A small text-conditioned image diffusion model, trained from scratch: text encoder norm layernorm.
Rows from block 2 of the denoiser of a small text-conditioned image diffusion model, named by matrix and row number. Rows with one number belong to one channel. Each number is 50 + 12 x the weight over its row's rms, rounded and kept within 0 to 99. All counts start at 0.
After each channel's rows are labels from the 100 images, of 14976 (inputs lightly noised), where the channel reaches its highest value: "strongest on" is what is common among them. Only what is clearly more common there than usual is listed. The data: made-up road signs on poles.
# convs0: first 3x3 conv (model.enc.1.0.convs.0.weight, 64x64x3x3, each kernel summed), inputs 0-63
# convs1: second 3x3 conv (model.enc.1.0.convs.1.weight, 64x64x3x3, transposed, each kernel summed), outputs 0-63

convs0.62:73 62 54 58 43 51 67 30 76 45 49 49 78 64 51 29 45 74 55 62 45 37 40 41 37 45 37 74 79 65 75 50 50 53 59 65 39 45 52 59 35 54 47 45 57 44 40 56 54 56 61 53 62 46 50 67 52 48 43 59 45 47 51 50
convs1.62:26 56 50 53 57 51 33 52 45 58 58 50 30 59 47 77 37 60 42 29 45 51 29 64 59 55 72 47 38 50 26 62 46 62 50 34 57 35 48 61 69 40 76 57 58 66 43 46 50 46 53 45 37 68 52 41 32 69 35 49 49 56 51 42
strongest on: green face; red rim

convs0.53:75 66 56 62 49 42 81 50 64 65 36 57 56 49 46 45 43 44 60 46 41 66 76 49 46 59 64 41 42 71 63 47 43 63 69 70 43 52 49 60 30 65 54 61 63 57 36 58 33 69 41 52 54 46 48 54 49 55 41 71 54 30 49 52
convs1.53:23 62 41 63 57 38 36 49 41 54 62 14 44 54 49 41 71 40 41 79 38 45 33 59 38 47 57 52 71 49 40 62 50 48 61 29 57 56 45 59 48 52 37 59 61 47 58 47 65 40 52 56 42 38 38 29 51 60 42 54 59 64 43 64
strongest on: green face

convs0.29:42 53 58 43 41 41 50 65 32 54 61 58 49 36 53 58 74 31 49 42 41 38 37 44 39 51 48 02 51 34 67 47 36 52 46 29 53 60 46 41 50 63 52 38 46 53 56 46 47 35 44 34 66 73 42 47 70 48 58 40 36 44 51 44
convs1.29:53 33 47 66 54 64 35 60 49 49 41 49 42 58 50 48 29 88 60 55 72 61 46 53 66 57 50 39 46 62 40 48 60 33 48 71 59 55 58 51 57 45 73 71 45 51 24 45 49 42 40 61 23 49 60 48 35 59 38 51 52 46 63 53
strongest on: red rim

convs0.36:41 53 38 47 49 49 16 55 33 46 39 39 43 52 45 40 63 66 40 51 54 46 23 72 53 54 57 70 66 53 44 74 51 45 67 55 56 21 61 40 50 58 56 50 70 63 39 64 42 52 49 54 41 45 65 60 41 39 56 54 47 59 71 35
convs1.36:29 61 48 57 44 36 50 48 35 33 50 59 63 57 54 35 40 55 55 65 49 63 39 57 79 25 50 50 36 60 37 30 49 63 52 54 63 71 47 56 40 26 65 54 39 44 37 50 52 56 74 62 47 49 43 32 45 67 26 49 49 54 45 59
strongest on: black face; black rim

convs0.26:28 52 47 43 59 55 16 63 34 56 56 46 59 67 53 39 60 64 47 55 57 45 32 51 75 45 51 26 51 53 43 48 62 35 68 51 54 37 57 44 61 39 65 50 39 55 38 44 63 28 66 73 52 54 47 64 33 48 55 52 48 59 72 59
convs1.26:52 66 62 68 54 45 36 46 48 18 51 41 51 53 46 51 33 48 47 38 30 38 56 47 39 39 61 35 72 40 49 53 58 39 56 66 44 44 44 43 60 29 63 56 50 47 66 66 60 46 19 44 70 47 33 61 46 46 50 58 32 55 51 74
strongest on: pink face; red rim

convs0.6:60 45 46 55 41 46 84 34 74 46 54 31 68 43 67 36 46 52 54 39 56 64 61 47 45 43 47 52 44 52 49 30 34 35 29 55 37 70 51 51 49 52 09 35 38 42 57 62 50 59 43 49 42 47 60 44 61 47 60 44 45 44 41 39
convs1.6:35 50 59 61 52 69 47 51 58 44 48 64 30 57 48 55 38 61 52 41 63 44 34 31 72 36 49 29 42 59 30 52 64 56 52 49 48 37 52 59 52 35 88 63 52 55 26 67 39 37 53 58 45 58 49 27 42 53 31 48 61 45 50 45
strongest on: orange face; red face; teal rim

convs0.46:65 60 52 62 47 68 58 49 65 50 42 68 73 63 56 35 48 44 56 68 71 54 45 40 63 53 54 61 44 64 40 38 51 49 63 57 62 58 72 74 45 36 22 29 53 52 53 54 51 68 49 59 66 25 49 39 53 31 48 61 46 60 55 56
convs1.46:33 61 52 61 51 31 48 41 51 54 53 34 26 62 39 62 55 53 29 44 42 60 45 56 47 45 65 58 71 46 52 73 58 57 50 40 59 26 45 69 55 48 59 64 61 49 36 51 42 50 55 50 19 58 51 48 24 79 40 51 42 44 51 34
strongest on: black rim; black face

convs0.16:42 67 62 72 44 39 83 43 60 50 44 54 62 72 57 32 49 79 41 57 46 76 56 45 55 39 41 68 74 56 54 44 52 44 60 58 33 53 58 38 43 47 44 54 59 39 56 45 36 72 54 41 58 46 62 61 59 50 50 67 52 61 50 42
convs1.16:43 40 44 49 54 48 37 52 66 43 48 32 42 55 34 50 62 44 47 67 55 50 50 64 50 81 78 81 49 56 35 50 53 60 46 61 49 46 48 62 48 59 76 55 59 47 23 41 64 47 56 57 33 43 40 44 29 72 46 52 40 49 48 69
strongest on: pink face

convs0.63:46 58 59 38 48 55 32 42 40 41 39 53 53 61 59 41 57 62 50 64 54 48 25 45 39 66 66 25 27 50 67 55 47 58 33 44 49 42 52 36 37 61 61 49 71 55 73 72 54 53 52 77 55 41 67 64 55 41 46 62 29 37 55 53
convs1.63:41 66 58 67 65 59 40 59 47 48 42 33 36 61 48 37 50 66 53 43 44 55 34 48 50 37 56 47 42 65 16 41 61 61 57 44 61 38 52 46 50 34 79 58 48 44 23 58 45 50 66 54 27 68 43 29 50 58 33 52 52 57 36 58
strongest on: red rim; teal face; hexagon sign

convs0.44:73 45 50 60 48 38 77 44 26 56 48 59 65 46 52 53 27 44 35 59 60 59 43 52 43 55 61 40 41 55 76 76 40 53 55 62 45 25 41 72 46 34 43 40 70 65 51 50 51 44 53 54 51 44 57 51 33 41 50 74 55 60 51 42
convs1.44:28 58 63 81 54 46 47 67 47 42 53 34 31 57 43 53 57 62 59 54 41 57 53 53 44 21 42 41 65 40 27 60 57 59 61 33 68 62 37 65 59 28 65 61 49 51 37 50 64 50 37 57 38 41 48 41 57 62 36 51 46 71 50 45
strongest on: yellow face

convs0.58:33 48 69 35 40 40 80 40 43 61 51 60 52 46 43 29 48 86 53 43 59 54 58 38 61 42 38 46 30 58 51 58 58 29 51 39 55 49 44 33 46 41 41 49 52 46 77 64 36 56 62 49 46 47 56 47 67 49 41 56 62 44 58 27
convs1.58:56 61 52 84 57 67 40 57 62 46 48 31 50 68 45 39 56 50 25 37 44 42 36 39 40 52 60 67 64 42 30 42 66 49 61 46 39 28 50 59 63 55 63 64 47 42 55 69 51 49 51 64 37 36 45 40 29 54 37 53 39 69 47 54
strongest on: purple rim; green face

convs0.8:33 29 57 36 55 61 22 59 17 48 27 55 41 54 46 51 59 59 27 54 62 54 29 50 52 66 65 65 56 48 62 71 48 64 56 40 56 38 47 53 46 57 74 49 38 47 57 58 40 47 63 61 48 43 71 38 45 40 47 55 46 51 55 41
convs1.8:56 49 53 66 59 58 47 57 49 25 37 26 37 52 44 25 45 74 58 61 44 52 43 61 45 50 43 38 55 41 27 42 62 49 57 41 49 32 43 40 41 38 68 70 49 46 23 59 41 53 50 58 37 55 53 42 41 48 37 56 52 51 43 86
strongest on: red rim; black face; teal face

convs0.0:62 44 65 81 50 49 68 45 72 46 43 57 52 43 59 53 52 62 47 49 66 59 28 53 82 35 77 64 48 52 43 43 55 63 61 60 72 42 38 66 53 53 69 66 55 56 42 47 56 61 59 57 52 66 56 60 34 60 42 39 45 51 42 44
convs1.0:46 49 77 56 41 30 43 48 49 27 52 54 52 50 28 41 38 47 54 48 25 47 53 38 37 49 51 33 56 42 75 56 56 30 49 48 36 63 45 56 64 63 57 50 34 44 53 51 29 46 43 31 87 44 64 65 55 46 66 49 44 53 53 53
strongest on: yellow face

convs0.18:44 41 52 46 42 54 44 47 58 47 56 60 48 52 49 42 52 59 57 48 43 57 49 40 58 63 62 34 31 60 39 41 57 31 70 42 69 47 67 61 60 31 51 43 82 75 17 63 44 48 43 29 66 51 26 57 40 39 57 47 53 58 61 63
convs1.18:42 44 52 63 63 48 59 61 57 65 54 44 59 64 35 49 50 46 31 18 42 50 63 34 64 50 53 73 76 47 62 67 63 48 50 56 27 48 54 46 74 52 53 57 47 42 57 32 72 39 54 64 51 37 50 65 41 59 48 50 26 49 66 48
strongest on: orange face; blue rim

convs0.55:18 48 61 48 50 45 39 45 68 54 54 71 42 69 43 45 58 83 44 43 48 50 56 46 75 56 56 36 41 44 54 81 60 40 65 47 52 47 76 53 61 48 72 42 65 52 34 46 41 55 55 49 56 35 57 36 36 52 44 45 50 43 43 43
convs1.55:52 47 59 60 49 63 45 54 66 40 49 70 42 52 53 47 42 60 52 37 69 56 51 39 54 40 56 39 42 52 30 51 65 43 51 58 65 39 53 53 58 42 96 59 53 52 28 68 47 21 34 51 31 70 38 44 42 59 39 54 42 52 45 48
strongest on: green face; purple rim

convs0.3:55 61 52 66 51 51 59 49 45 37 48 34 71 69 60 41 49 67 54 47 44 69 75 50 73 34 51 34 57 65 19 55 51 26 52 62 50 60 59 55 33 57 52 57 58 46 48 45 44 70 40 50 59 24 65 47 51 54 49 73 59 52 54 56
convs1.3:24 63 40 60 51 50 55 51 48 59 57 42 30 50 29 68 51 71 41 26 41 50 39 50 51 53 85 64 59 40 48 57 53 64 56 38 60 36 49 50 59 51 69 61 57 57 56 46 52 36 64 53 34 71 44 30 33 68 36 50 46 53 52 46
strongest on: red face; teal rim

convs0.21:50 21 61 70 57 64 64 51 63 44 45 58 64 32 60 63 58 48 54 32 40 58 46 47 56 46 66 59 66 56 58 44 61 70 58 49 36 75 75 38 61 48 67 54 54 56 60 48 72 57 51 43 43 58 68 57 70 50 24 47 57 48 48 52
convs1.21:66 69 73 47 49 33 44 43 38 22 56 37 49 60 44 33 44 59 42 60 49 39 46 50 53 53 49 36 47 56 53 47 44 38 52 59 60 44 43 76 55 61 42 56 38 46 44 73 22 52 50 28 79 33 42 50 48 52 66 42 40 37 58 62
strongest on: red face

convs0.47:60 56 65 44 52 62 54 53 57 59 72 48 32 57 67 54 51 35 63 54 54 51 68 52 58 31 60 56 69 39 59 40 60 35 69 62 36 69 73 65 60 48 48 54 32 40 47 46 52 74 56 44 36 52 77 50 54 35 51 57 73 46 37 54
convs1.47:40 41 30 54 43 41 42 37 44 50 35 77 41 50 49 51 52 61 50 42 37 66 35 65 40 84 60 39 41 57 38 55 42 45 42 59 50 46 47 53 58 51 73 67 63 57 58 48 40 29 19 42 57 42 50 62 35 67 39 47 55 34 56 56
strongest on: green face

convs0.24:28 50 55 28 71 45 72 46 32 46 63 55 51 50 36 40 49 60 62 47 43 45 60 60 34 41 24 69 61 56 30 46 60 42 54 61 44 56 60 41 64 62 41 70 47 48 75 39 60 71 72 57 48 61 35 61 57 50 53 45 52 47 52 40
convs1.24:52 54 48 55 32 76 54 37 64 41 47 81 38 57 44 54 52 68 26 48 67 64 37 45 63 61 65 59 57 50 34 53 49 57 50 58 53 38 39 51 54 44 69 51 45 51 43 66 51 19 59 53 44 44 54 37 29 58 30 52 29 54 58 42
strongest on: green face; green rim

convs0.14:43 44 63 58 48 47 43 48 36 42 52 40 39 39 39 46 51 68 25 35 62 31 36 49 64 51 40 51 80 39 59 46 45 44 51 29 49 74 35 36 44 46 51 34 58 55 53 61 75 33 48 36 75 57 48 55 41 69 63 50 36 35 42 49
convs1.14:52 55 50 48 59 52 54 59 58 55 41 53 50 53 36 42 51 78 46 22 56 63 49 53 68 44 45 68 42 56 21 51 70 47 50 68 44 22 54 55 55 49 55 67 33 51 40 42 42 44 65 60 15 67 73 49 47 44 50 45 54 58 55 38
strongest on: purple rim; red face

convs0.2:25 75 47 55 56 49 33 42 41 54 37 29 44 51 43 48 43 63 36 66 51 42 36 52 52 66 59 50 62 59 26 68 59 56 64 53 44 34 54 64 44 41 68 65 54 59 31 49 43 50 60 71 29 29 51 52 36 42 32 57 64 53 55 46
convs1.2:62 69 78 58 34 41 64 56 42 33 50 53 57 40 53 46 46 48 58 41 32 63 56 42 42 28 45 34 41 72 63 54 48 54 50 35 65 74 32 50 41 38 53 40 46 44 48 54 18 43 59 42 66 61 43 48 64 51 41 57 58 48 26 46
strongest on: black face; white face; green rim

convs0.59:20 55 56 53 56 65 48 59 56 72 46 40 68 52 61 55 62 31 63 60 36 64 58 52 39 57 28 30 66 35 48 38 47 43 51 48 37 61 60 30 55 37 27 27 63 51 66 38 58 54 55 39 44 57 41 59 62 38 49 37 54 58 50 39
convs1.59:41 68 50 49 41 59 34 39 48 39 60 48 40 56 57 46 11 64 41 55 40 48 26 62 70 48 59 40 52 60 38 62 43 42 50 64 47 48 58 48 67 27 77 60 41 60 41 51 52 33 49 65 61 48 58 34 24 64 41 49 49 52 53 51
strongest on: yellow face; pink rim; orange face